python train.py --model="image flow-matching model" --activation="gelu" --width=256 --batch_size=512
Rows from block 2 of a small image flow-matching model, named by matrix and row number. Rows with one number belong to one neuron. Each number is 128 + 24 x the weight over its row's rms, rounded and kept within 0 to 255. All counts start at 0. Numbers have three digits each.
After each neuron's rows are labels from the 100 images, of 14848 (inputs lightly noised), where the neuron reaches its highest value: "colour at peak" is the nearest of a few named colours to the mean colour under the peak; "strongest on" is what is common among them. Only what is clearly more common there than usual is listed. The data: made-up waving flags.
# fc1: MLP up (model.blocks.2.mlp.fc1.weight, 512x256), inputs 0-127
# fc2: MLP down (model.blocks.2.mlp.fc2.weight, 256x512, transposed), outputs 0-127

fc1.354:178161108163147101154126158175131123096135113115110112152077146107148149122180143101120161110126138134106089129126109161165154081112129160146137150106115146183120145138154119096123097124127178118146105146091111133130132150124106202131163121160110122166173127181137141159154118163126121112137139112125109079093144147117109126178124139113126136153126126107110127147117117099137135105097
fc2.354:146125127115168184081107165149112163114116120103096136124082149130147079136141162080122106148135110096093135143135157125127117077159120111126106181136153114154164158098117119134154136164108157112159111175133161137084125131121164141106140111140159115111170117144121102080129123142125121107127161137117117165139152111116106095152129122131130159140087144129123136128119110157120127117176
colour at peak: orange
strongest on: three horizontal bands

fc1.12:155118138168148122131074178176098129122110133088165154141119127154187109109151124112091126139129092112129106133141106128142156122103113127147138160107122114162122120103112122143126109138121159148142120135168122129139114153131113162139143098120125119134159122142094134137146106185141137162117130118117103111129192083109088154162136140126126123140094113117171155080139133170149112163098
fc2.12:121155149139117130131072164148110144126178124073123082141113149111125147120141160118145137125153170124113126120121115124112116119132130119157147141137167110186098137155076135194095121151128176102103110117089135164169141127128100168137131159150151123119137126129137133121149133114120157111112115104129140153122074106124135109145144106124125102140078116117138151163127109075125137151098
colour at peak: green
strongest on: purple; green

fc1.404:128118065134162133162152135110106165126133177173157124098103148092106141151123096165164103134132145140130130126119131120098153073124159112175115137132107116112113099124109143081088111164145148147118114127129110108184133123141086152136112118141034128130117115079132151146075102154143084109150119109147130133119133099128100137100149107129126103093125115132129091154113125156107144139089
fc2.404:123135102109137128115112136135132097150110080197109125098121134097160073177100137135122093107122117111145124087130125123129113096141114107156115139144100131091152087069171132092092136140116149140135119147118152099140126119107124142134181080121228136137111144081119142142107106122148134109125127118141113128138155106114136116126177143142124117097130122147163110119138139097112106157136
colour at peak: red
strongest on: red

fc1.178:125143124121119147166105101145112150104115079140094104158175130144109110142130091127135144129132099129117138124135152114135122135107146122177093110101136112096137122165169093127134136134126134136098120136116123114128231116133126125149143187131137125115100170135128141098158118152105138077119158135150148155101069121117152145086104121080155159134143153154149107105118092190132130106104
fc2.178:124121165124143122146133144147157123115111175146104137157161156120119124134081084110140146143108195134126131124134104174124129135132137126207129117102156128076115121090131128139123128133139128121165137134130136132104070125125143133137105071111133144159115147120122115143154127127096119127126129123113156094139210129134075119094118078106126169122161121112145147140108150101128133114112
colour at peak: red
strongest on: red

fc1.326:094117079134163162096115114139064118133092147083169101129132125144139171125142156150102156133134143151120114123106128085132121124109116144141132108108128096131168112113126128117121165136138128117120128132122130120127143150172139115149144139149092111161136146176125144148121103152065144099141138117138130164111101124095061132129124127127111081129151135127126171151136152133113122094130
fc2.326:125194108122081140086114113145085155145139131122089144125125132143111138129126126092159170139103137134087151136127154148095155104103144128075177070180130101144142161159119147075173158105152141143168112141159111149138127129124138151120160122100056128169148122163162148131113128145153090116156137114095159131132129115130128088106179132128136135083095125117134097119124122145135128113158
colour at peak: black
strongest on: black

fc1.248:129090115154131157108128145187138128105128141104133145116149139150168118142152123130151136184128171134124119101137111090142161165131138142097127146099121115148154098117107106118127111123132139129148089124159146138128081133144112128148101114144100133119152143151160136115079106136109139144108151131208081125102172103120127141123144208103175127128117131150140102107129094107127110128155
fc2.248:123094100129130085100154166170126161107139118079186068110118138157124132105153152120112150109138061133129129149139141118128107157109128137087126123132126145149131080133124153123109134160124154130126095111065116153118189118136133123137152173122145127115121152138143135112086132132142121135112125118135138117131123095138156123131134180102132115135102129119130090125088177131124141144120
colour at peak: green
strongest on: green

fc1.5:122155126139131175099123123152127157167114117129101110084109157138137156141144153118113125128108136153132143099111115162135153125109137138154133107115177141113145097121153040125124126153133142112122123136091122174160104150135156112158154113136114121110159148125137167113118124147154170163120229156190102143117112121092120104141141141086182140108138123127151119129103174134118134137149
fc2.5:102114119123084131184131139129146149170053141123132100091148091144082135093128114106127126157110105088112152124188146160110134151132147123163073148151114137095126137117110062119144135159147166087110131113120155164112160144160155139102127126124138159119124148110115119090111127127128173150118124111128039085147114151145139152126092123099141158098147121143098107135116087145129109116153
colour at peak: black
strongest on: black; teal

fc1.15:127143120100128118165170104122115113186096102120080115085159164102144147141116149126152138186124136150153096181128132124131130098129166160113094114139115101133093134143113133132126099120133144123150118145095143116133133139130130165114174091148142119143100156122108142137138097160110124111124132124157126115138123179142114079096159128141110071174124119133116118135134105122181133097131
fc2.15:138112129137126080161185132084109152116050167139109145123134114107152118102130117121146117113155117102171138181125149136163108140126185138159129120114137177149101109113146129135135149111132139135121124145140118107141131117125120103156127145110111113132117138114156170157135134125160119131135138135146129124104125117101123162119132141127139117209082134114178127115144132115176139116156
colour at peak: blue
strongest on: yellow; blue

fc1.154:131137116127096170181147097113102116149103128137156082121067167163150155082146127124098178176137152129117136100090124152170147173117110140148124133117133113150102150111147116124114117106159118137117119139128089110149134159124123130118123136147147102102124127071131144136090125125126126161122124138148055130113143153129137100091160102095125105094116117109124119142053138121153162143083
fc2.154:128131131149183113054156093164118122131128143126134140125082151149145090068104098099183133135102121165185125147148122168119136143128125134126127108104094163119068138128149123133140127108150114113115123126099148126146140130091150145146141099134107119142111142111121133136109137122153133143121114140177111115134093150128164151101151101141101132101119121135138123131192125169121134164119
colour at peak: black
strongest on: black

fc1.235:150127067120130140124169138170126109131167086142134125147136137143126136159160128105137150166119149159133093119109139136135153121156106139104093088076136126091155105113124128135162128114125152110136119130116099141122115138133126157126155104145142122139111105137159129129158155109136135140114157103141083098136111107101147112105144123124118105150107167141126151184153143118095139114095
fc2.235:126167082117115140116140149145086121155107126138115130150144130135145122115147098074132125137113130095103139147107179138130116129049118108115134080108129139099134129133151129169156149041139152149105113156119147137120142131104105177117156199156052105124125107189114135134153132150134151120143176105127120101150158130113099128088127115118160101080141094119117143090127113132127112078179
colour at peak: cyan
strongest on: red; teal

fc1.201:132125106123109190108173127149133126159160093114154080106142163121108142105108103151182119128122130120108109087143146143118140188123120170125120139085118125107118113132099111133118139084137098103111144109119141136139137146133143027123159150128130112141165123094116141118085147171131151162153139125145146194135139091126122064110169155125123135122159154107136128132147113118114114115117
fc2.201:137106086135118108158140104191111104113092160151106156105136126127102116086138084137097136116122146137122160140157090112114141177138108123094104118106137092102106110139083123155114135104130059098116154091132117128135151157118112112124106151121095146121146131082171092151110104107136107151132133099134149091099127116144122158127145133130117118131141130122153134119130136134091135114150
colour at peak: grey
strongest on: black; white

fc1.370:151130087139089106150142138116146108109147146109137131139133122135115140164112104127153109119150126133147138132120124148108159100151132208119091137086184086132120125171103121134121122125157133136111117148152154116119118112151145144139155076148093147132137123143105132126186172161127133136106136090129165123114087083121140178160117135129113126124098146140148155144112141185143169111088
fc2.370:118143089105167141099173118134133178128136082115101136124135130136099072169061116122107121138144120150142130114154144133112117094108142132120083177098062135148125130126085142133102114150108161117153077152112126091122131117118101129146100155159171125140102139127108127145153114103151138126136123037120118155156160097128144116155110136129130140124068111104146155122141108076128150135152
colour at peak: red
strongest on: red; saltire

fc1.452:118138092124126149122165138133141120186125128134143120132097143152114133133133112105109168155145122135106113084149150141153137126186121174055153169113128134197115162133173114090107141108143121191102150137149143125146152126134081078126134167140087119157134135126154143139131135159127159160116116124113171127100134098142096113077139140126132164058116130165136112127164125169131118138127
fc2.452:154160096112108162080140147135135089195126173135143118136114097110146132133114121103156140100129140128130154115096092152143155143084143108078144155146153111145084123102157144130140129117121114202200128090111129124147118118104136108080079126101167142153139172099126108124114134121075128121152078111141107095094105097116164122079151108120121143099128121126141124150110126126152084130089
colour at peak: orange
strongest on: orange

fc1.44:153098138126130162111105138140132121108122159132146140116144169126137131134141135129132114097118131116112105123169175161100108147167134124117130113074126155110143118086125092104093137128104100104164132134128157137092145164152202164164115108144137115094136139167166135099114107155093138122097192133154097156097121100142112156152128102121075124126134157081127125105121177120142117154112
fc2.44:135154155125122152134123170160134083107128126107141159089146132121111152134116185140138141156123143124124119142104129144104123117110109130122103045107116129121099067102107159140107136130117110070124136175163141138144129145119131112096133109129119124130129126166120119144123136106101144145136159135115112166165115145127148168101107097113139155121115119143126100128146118180115129130167
colour at peak: blue
strongest on: blue

fc1.358:133142146151124142137120118064139123108174108150139143093104116134147138141171141128086114150104126135138117134100114140145123185128146126098085124149123093115063122129152125153172131097182157082126157140107123122127142178110117181140152072145097141168165142118089131129108132119147109174132145116125119104151138178095154133153122117131132123127105131125112105171134136106141101080122
fc2.358:144133167114110114143099134088176159124095123149124094102122146154140139132061137140148131113132108133120131136158135116130138175112114111141123114160091125171100142089190126197108138135128162154100173131105112115115127124118122129140142157137142106081132148171128128168127127113124153139134115114117130123131138135131120145119117119146115109159134117133115082125118151150136132081097
colour at peak: blue
strongest on: teal

fc1.465:118183099128120123101117101104138130174137095128130123148129137123109140170131101147114127125134061132135119105174135128141133123125121150174098161113138096116136123163149128132100136178139162122090104144132121121142255144108111127139122188140171121132146172111167141123155136140122135098113127126124160123117107086124162117093131122121164121130142122127139118132083079175135146172110
fc2.465:121121113126106125089121144135079124128138116122147134122132117130164156098176156131136127115138046110114136123128126119113110114142117115080113128135123140140159138179098125136126147113116095149099123138126120156149214130112106106102127178103139135132134113148113120121114122137125142117137152125179039105127089138120189143159100167126116135121107127149122097095148075129114132104119
colour at peak: red
strongest on: red; pink

fc1.331:175088152150110107139117159104117146108082096146164141134099110139106172134142118145125143141095151120084121124156161112117135100090126108108119120157148130147077147151146093100125121118130121120079135176112123159098135146134118133182117181150116132122144161182157141141090121133066091156126168114115132109089115123102132146160098107123156144141125130110138108163118122169142137128104
fc2.331:142144122136119139151109146074109131114131171078104109096122123135117108148129117106137146110133142122129129122121117149128117136186139118102110116173125135187025107107095158124163129121110171111148177129142150152116139106142139123125095127110132128124150077122106102106122113135092104113127146117134096117116146129131165078169145127106118173135076142149127200072116116122098129143132
colour at peak: green
strongest on: teal; two vertical bands

fc1.28:119106144082114115138144131145097176125081155145157129158160134149092123126159106139126086107089133140131121130107134101097144111115109095143123147135117112144125135121097087140112101159101146160136145144153109122142134138150110108132138179136139113135109117117083136099142122160111107141043158125164141173116099084218135154109115105126161091124154092101159114110126121122134139111126
fc2.28:157159142084107130135106105144161126133140115127124103149172120121136137074136144150096104133101127132148111138135157119113144129154124144090112142146138126085157130148127160146139098171127120178132106186170115095123118104155085156133135115127146109161173137166149115128123135139090147174099134136103107143121140104178117116165164137137120111119153125161138156142156110130144140128149
colour at peak: red
strongest on: red

fc1.102:106118162117158139127102103153122121142120146122118116089149135109159136115122167153136122126102131126108142110096109084126150172130132133158167162157115107131106089119125119115104143155129103112099144143105142102154151126096122101143106130135121114123102189072145140102113126162072086109101138134136119162146092127111109186140106149151122153097123104105156086115162115124140111120119
fc2.102:165140106107152126097099128137144089140149095132123130126128124150104105120131116176129134120105158097155107171141159146154152150150117118148165110158146110084126107139090129130086155098086119122128193155154154140114151133084176118136167136128110111091153108097112122105141151176107133126160126154126132173108112160133131077138122120114122156076140099120094089124117138107143118121135
colour at peak: grey
strongest on: blue

fc1.316:087106077131147124129117124092105106172157120132158106102102141139087158147119105127112130115105165156156148140107149129113126107126192193123111124167160091089142137125137120119103136118171138169095147128122153116089125099117103144132141127143129142139136132111150145148133114134113107159118148120128117139130078108083161155161116130129130153128138147172134073121135122112168145122119
fc2.316:127129078136145122101082156147062162164150127097104131162106141113141134122183119130092127160127149117100122133138165125121115144098095115109146111146132103140128104138112126169116134028120151143112133168131119144137129116092153162143137136147088148117171133168101137143140136131109137096121147118142136095137110139107094088110113122131142097081168088108126163111117118107109125104134
colour at peak: green
strongest on: purple; green; diagonal band

fc1.293:188123099163125129092124154121102113151107118122141124123112129231112163133114148110134116124069128084095134127107127129102147105137141158133140113107103077114134162148112111096117171143150135143120123141110145130140124117160144125183126137161138135136121124152122131137149133133137157089092107085131140181122118155102072145119139122132146108128112115120095130147110127119189122101140
fc2.293:134079124123101124134136125144102121154177092109130132147134128141171083145101147090138144126154118150139103144122146120147135066142109141104104100110163150097150158097168163098139111149166124160101120151137133123068120121149078146149177116108105131139153114161177139118187126178118099148146134128116143085139159147140152139101135120114128130117111141178184127168126124127134113167122
colour at peak: brown
strongest on: black; white

fc1.303:122196116158164115124150119094141132138090134168121145105100135152116095148143168140111149146109131117158110117087108136137153129106126156146125127118132120143148145134142138122093136198153143124166145145101111148130127113143114137123089141131094110206129131129181139122087134100186143125146140124115139155108092091100132160137199144120130120153081114124145119077106101155131119092105
fc2.303:134157103142129151153155134133156179149104136171108089089179113132121114102158169128147146116134141127128131177143143086137110147139138111142113125120163121158121122110117199137104125189101136146108142152110132124116134141121157122121093087114141126114154129147136126075111084122097102109133061132108086106100173139098097116145159150122129165174139139156107124113124105113128142106115
colour at peak: pink
strongest on: white

fc1.58:103153126122077091157124128112158110143127193144102120135117118119143151117137112139200149114108143112115160144161142113112137116181109107147159099141129106166177150128126119114133130148161141147164110128153128137139150119118160138120107154133128112123140126130101142030115119145104109082158121112140197127163082104125094100125133138121130137099143111100126123121080116136147103171121
fc2.58:126127124102135132153139128136165146105088105114104131095114137147179141114137148132087093156156106159117121129088137143125090136097114120171118102143133111147207152126147158135131135132122123090120098131109138140127111145115127110145129130133128148154109134146071159108126104119150105153118126137143140158167139113149125135145128124125115137113137126153146131128067125104179113168137
colour at peak: red
strongest on: red; teal

fc1.474:172109101134088132159103131174075122110166143127084126130132138128095098162103153183106112099160129116105106155111108129149135134130152162083125136130154137157105090148077115127139121087144096074136131129144155123126133114138107134134185092142116118209124113171088129123160154138136147155135136113106123094112119120161114106177091128121125140102153130146146105175116135147106138128113
fc2.474:131129081103185116130108145161116112126138080153133125146136159147121164115143140172125151155133113128136124097140131121137084138123127119089144094138097125166146106109121124121114138087141070112121123131120142111105115131126114122129088140121145126090135170131144107153148145126119140134132148062117105141163158123141160163177138109141121123120163109109144117084148132077146128134173
colour at peak: blue
strongest on: blue; yellow; many stripes

fc1.353:135126072162153112086124120143144139095166172137213102121112133131128116114155090107109125104104192158129164117110134128116131112134135154125109139122142109118136122130128082148092114115126121161120124118124145160102139115097125107140114120150130126088151151164152133146173094185119087190116144159150084140107145100103139152153130135126167125156145129111151140091115124131158146130109
fc2.353:138098110133116107127161146115176114100052106155102151115149159124146152102126163107114117174131096137128115121143104147119111153110123128150072118157140121099182110121130138093108135114146102154116120151099121132133126128107120088132128154129122121165109133167103123166138126144116120148121162098104128120142134120138086093114101142113139173137185114143124181123113108098132136102139
colour at peak: green
strongest on: green; many stripes

fc1.49:140155119152122147109110113126153141159093139129124124100143135111136070095141072121115120149134115129143126133148132132142112157107069113149128133099120130150130155118092137109126119155148093138122134111066177117134118135173113144128129123131112147119156118159160129125132139147141120171116099127126124116150141144129145126157122126120117138164136137141102180112115138175189153126153
fc2.49:140168145123134118096095115102156111180145145143160116104172115098097170103138076120192131121156152161129079142144120139097108151139141138139105134111107092150110170148095120108108120141153109133172129127185082152114125120191132156110110141141148132112147169141095127140141120100100122144113126113114105125121119158135124150171123130128120142191130120119087170112134125112194145113079
colour at peak: brown
strongest on: red

fc1.398:119146139129121117151163100091090136164122151161108117126155121123120124153117088126122135163091166109134121177171116113122121106164102110090133115116137137133104108132094150116112121086146143139132105122128096123138143141148149096115096106131110125099120175116113153106115125117125088103148125133146234136138073136111105106052124148152116136123112110168131096090060122099166104124110
fc2.398:156157161124111114116160114088107143121093080133136143167172100132153126127143113131106135135135099153149103162058154164152121114098141102118148157136121121145141124135160155144138113120140145129096078105140171090117111156126136084141165157119112178131097113135101164123140099128152110151104111145140118123138132178159103128094130128141155111145093132094098124145127129160142106133105
colour at peak: red
strongest on: red; green; teal

fc1.495:102124135133159116113111169111130119136141173161155119140104122116152103108133141122136159102110115103122113102141141102161151156139149137146163135194122133175154169111120111157076142106140130198137126151137114133091135120157136099130100165121120104118119087137105127078135105148118109147127128123143143152135110080117112151169136161133141130126124142119141113102114097119117107099079
fc2.495:115118118127130139096155112118151143115187068153093106090148134151138175106168143145088116102147146142099148133128110138157104150175092112148096126143118128087128168151105159160109121096139121127107124118137114150161142121145138130151125144127136127157087090143077147116157108159132099102130118118113148129125103151125091122126163105130113116159147135129115173082097112057139129111147
colour at peak: orange; yellow
strongest on: blue; yellow

fc1.484:167136129137170144104100114131143128116097144127135068142144144152109093130096146104126111150137122131098123112140125089119141167098170154135117121096125156072138195121121130120111168089134087109138132122150096124132144117158131157147132141147156134141170163137115152106117123108099133120106131096164139129067080124103107183108149119118146108149137131149132115147131118105191129180116
fc2.484:113150153122140133137101140123097180081106120147103120143115118115135122119125082176073085122153158145149127124113115158106132132105116114063164088130155139151100111063097133099150171169132148085104148101121135136105131128107161122127136176133175129106078162146107104152104140134067091125116109120110109120118111182103174110147093125148106111184101123120138099135147130118118096164157
colour at peak: grey
strongest on: white

fc1.491:165116142116099113139127140113128160141154121135113158123128103128137092130177138144146128085082132106102150114088131059124120127131105093135127146146093120157098139098117124116135161158105101103122132121139101185150143152118087147185102089128134108144112114132150147130108126174105127167120150171138131122154137135140099118137142145110151082151128137130174155121127128121103161098127
fc2.491:119172116135113132121104140135062157141149103121131127093106122124192126193190136115108147129124168120127139112128061109126140100129098111113164108119118135119075163142066115147112118138092124125146165092139144152108116129148128078109118153110162154139133073106116113114124117111113150132129134151116137162117190049107140127110133137149125071078156110138139145144123150133112136091143
colour at peak: green; orange
strongest on: green; yellow

fc1.43:168135155122098128118127081152113152125127147094119129152109141149089105123136127103143129112139119133155129140131141087135107120132156129112147139134140144128126143107170138092114138134123195162111112153107119135175132161106139173169132152166139103117153145131076150139148119139122137124129143113126134146111131143110132155155144167140136116140145168129118159151123124152153142132124
fc2.43:136132091119142139108144160082077128119097166170118150100114124120151121131147163164172127107129132143129131126153123164123138175158119132122112110139109121080126148110097144209081124125141122149148192117106125137101127132137086094093088166120138143123120144140129095146087119127129136142142119113105153121124140131128152123107109111128120122141119114142128127155126138129120126107114
colour at peak: yellow; orange
strongest on: yellow

fc1.361:166072106120128152094097166115105091088163128152135106134116138140148079123102111095139094119130134121114103111137165123108129138111119115063116137059129096133158135097157123132101119131140139113120126115135142147135149132106119152155134121126118150077103134100127123124089139192101119145117135144138144131128106115111119136143098149121149134129210078101163168143118124239122140133153
fc2.361:142052154132147142197117175155105151109135116158139095136135155114121134129124133127111096151155130146145114102135141128114115155147141142096112151085128111136144157129155127146103127139138114085136110109135137131153109125095177159134118127152162149123103126094143118150115123114187138054130161166111124142133155115116149154140129143141142148130166136147157094123153131057124122153139
colour at peak: orange
strongest on: yellow

fc1.111:143133162111108110178136134144132133122108127098099132146110140114141108128128114114145162117148136119135134157107138133161156161096112139134115165143107151117135110143123123109102100101194122113120115134117086123122145145187151141113071120124151108093121107092110137137122136109116090112138128145168087168139108130151093078093095160120130104141117091104133112110044147129145151141119
fc2.111:112090168147115125086142123129107141187131110108110125126110152141188159162185127129141132148123115171175115145126107119126110100163111107124104132130133148113137149096167108093149133052174091136095118145130151100131125152141161149159125120112128120146125157114074147085156114158167131102109116128132108125148132117124134211071116119142140131136110125119105151154116142128146126119112
colour at peak: brown; black
strongest on: white

fc1.240:129157140116174154075139120107092130195172098131134111060124134111128135115108137080102120157148126144154164115156112117105121123158129135114118109116125126117098110067127129119118145130128146140120134129155127119124145109137134109136156110123073132102087098180112147144131135123125125120112148123133165119117126102131145126135108129160134176089135140132128111090213111145137131153113
fc2.240:125137146118081139094140157103105156204109111129158129073116096137095157107122112075127140136150100115057115122122131123118156122065123121146106133154161141112141138174135130128152157120095133132123103177163116157119130135177121124102143131094149171117125147129168181141142135147084122143159114091091167165147136104103136137114138143122120115086111120135114068145144132120106130168154
colour at peak: pink
strongest on: white

fc1.505:140093137124193119155088149160122128167122137142126136128112137159184126127134097135127125126109116098146095152100130117158149144092134117148120131159132095124111128131134143114100115097123163089114110140125120100114135159129113137129118129127132096054125195105099137157088110104108129163116116151152082154106107161094145110098141132100110135153118112118120114118113135154139124139134
fc2.505:156099164119103145139105152120113093160149150156139079080128127142114133145139093128137120126108125143143118158146142134100103134135137136149121117206097142118077146097117135143126162113164160114122086131130146115144125111119119121145130133135114115110130103111130165147114131156159121113122129146123127130106116174120121193098110138133120166146074127111121121144122144117118111123127
colour at peak: black
strongest on: black

fc1.33:119123129111158088131091156118111141130109144167117129084135102150120132120168135096174107113127126131130139139171147120124129131105131153160135138152109096143111118103125108157122144166156174188071138164125126119097138129147109170163074168165140112135170124128096147092114102126116127093111124081131160181098130084150156166079136120149142131119135066134090112115099145118171135110160
fc2.33:132134092106161137124123177101123116139130124130166090141111156145121119112119135112096138147117123096117097128105100164122147147094105110114124043141143131141129081131119150096125121051126126191117130114131143139090122139149153134097153169128107104136097126140112130119118156120145131133143114105126144117157115137148126122119150127140136137131163113145106146169153075137103108115134
colour at peak: brown
strongest on: blue; ring

fc1.19:096119148133121143163120135119129136173119142155129136145132125104169100140141115140133106103057149144119118124142152128123137126147110106114116157159125076157119166150096111136082106158141150182154155175135157136106137185145102118137118158120109089145134131125113134134174105183153157091129120113106142151160110121174135142123170132158155158091145124133168115113133105112153093126115
fc2.19:114153097133194128113120136137144102131131115123093138137166137147104109092153125151106131148098126131146134118170120141123138147177135129090127133094122110112154138125078128101076107149123133172104117190128136100095130092123105140122144136129110112165142155166078120128133137138142106142133138126130098112167130156174105134186132129123134093129159094139134153124156127120120144102118
colour at peak: orange
strongest on: orange

fc1.183:091136131105139140152137153094140114136159110151084126125133115168142115162140164149102163140118136079152099156122157121175111146145123145124146142168131058135105103142112147115107144111139136160156130139149105117108144118142136131114178085130092133154143154149141137147160135117114146091152123122104144117119135108137123107148138148160111178102124132126145124121179124108118108133142
fc2.183:151109138115179128096153106176120120146130120090093110166088134085136112144081140110099137091138133085190126110120149125175162113191137112134118127108145111120166166149120104102101126150119156097077126155144122136086140137106155146123118105134135131157094094147137126115181128145120133100139134169142136107140111127132094106124152120123133130141162131174125169139097126131151131116112
colour at peak: pink
strongest on: black; white

fc1.273:093148123120136124131121155099112126174149092160128115103183074134151141191105147129079148155153144111115169119147167129132133157161118139093142148139101123141083110126142133097103139163119126177142144136159124124128153121157131130127149119142123137181120125151152152155121112123091152150134123100145148082122130102119085109140146126152120184085128129137154065098198112131123126146092
fc2.273:131169106106113138124146151080108131133122164189092129120188120108152109154129114139189145115149143123125137123134092108119151172083123124076146122175150106138060082107108143133154134138123134145143148109101129132129127127136132087112106142139100123103135127130098110110052133089144123135126122098145137172123140129133145135130135121129146128115081115038124078144104136168109118159112
colour at peak: pink; white
strongest on: black; white

fc1.17:124155167135091104127087140130128137099084128148153129147141132134135137077175081083180137119127097112134116125166174154156108157140117152173113128121161132128145142134174107146089143100131129152120131135080104138140119151099136207139166141155145125084153144130123131117123135109164112044123133139152126153132155156136158093125163109109129116136185148088106181128141132113145182091145
fc2.17:150169127127139144106096154131126118131111139133133124172146155140143108094133093119148122161137145132106140159141100102125105175117117139147074091122167153090119122100151139134105152099132096154111140125134125100141155132068105149115063122138103136117126139147180088130156131163072135114127134132116112111121106198095112111114117142131099115120195151169082161108124110124135137102121
colour at peak: brown
strongest on: many stripes

fc1.275:129114144132137117156127109095102148175127119126114112118091088150089138153118131150084114113098075126098101127137157130137147123123144139177100122148114108094121138098124116130110099126130126120133170129127143091104228151129135130173155146159153100127109165101114157109152131139133094092104164136105148122076086129129123112128125080146110131110116121094151142119137158154154134146102
fc2.275:120122180128131144130172128114106135114087133157116090117105122126106088161109106149160114112130200145140110138141114163119129131079130141179122124130139145098116141123145135116123125098138099106144180150121145121122000147123125143134123103143119121136113159082149124131158126132109130127132113125116192152129170144116066104131094047162113158126147128110129151109143077126135148120114
colour at peak: purple
strongest on: purple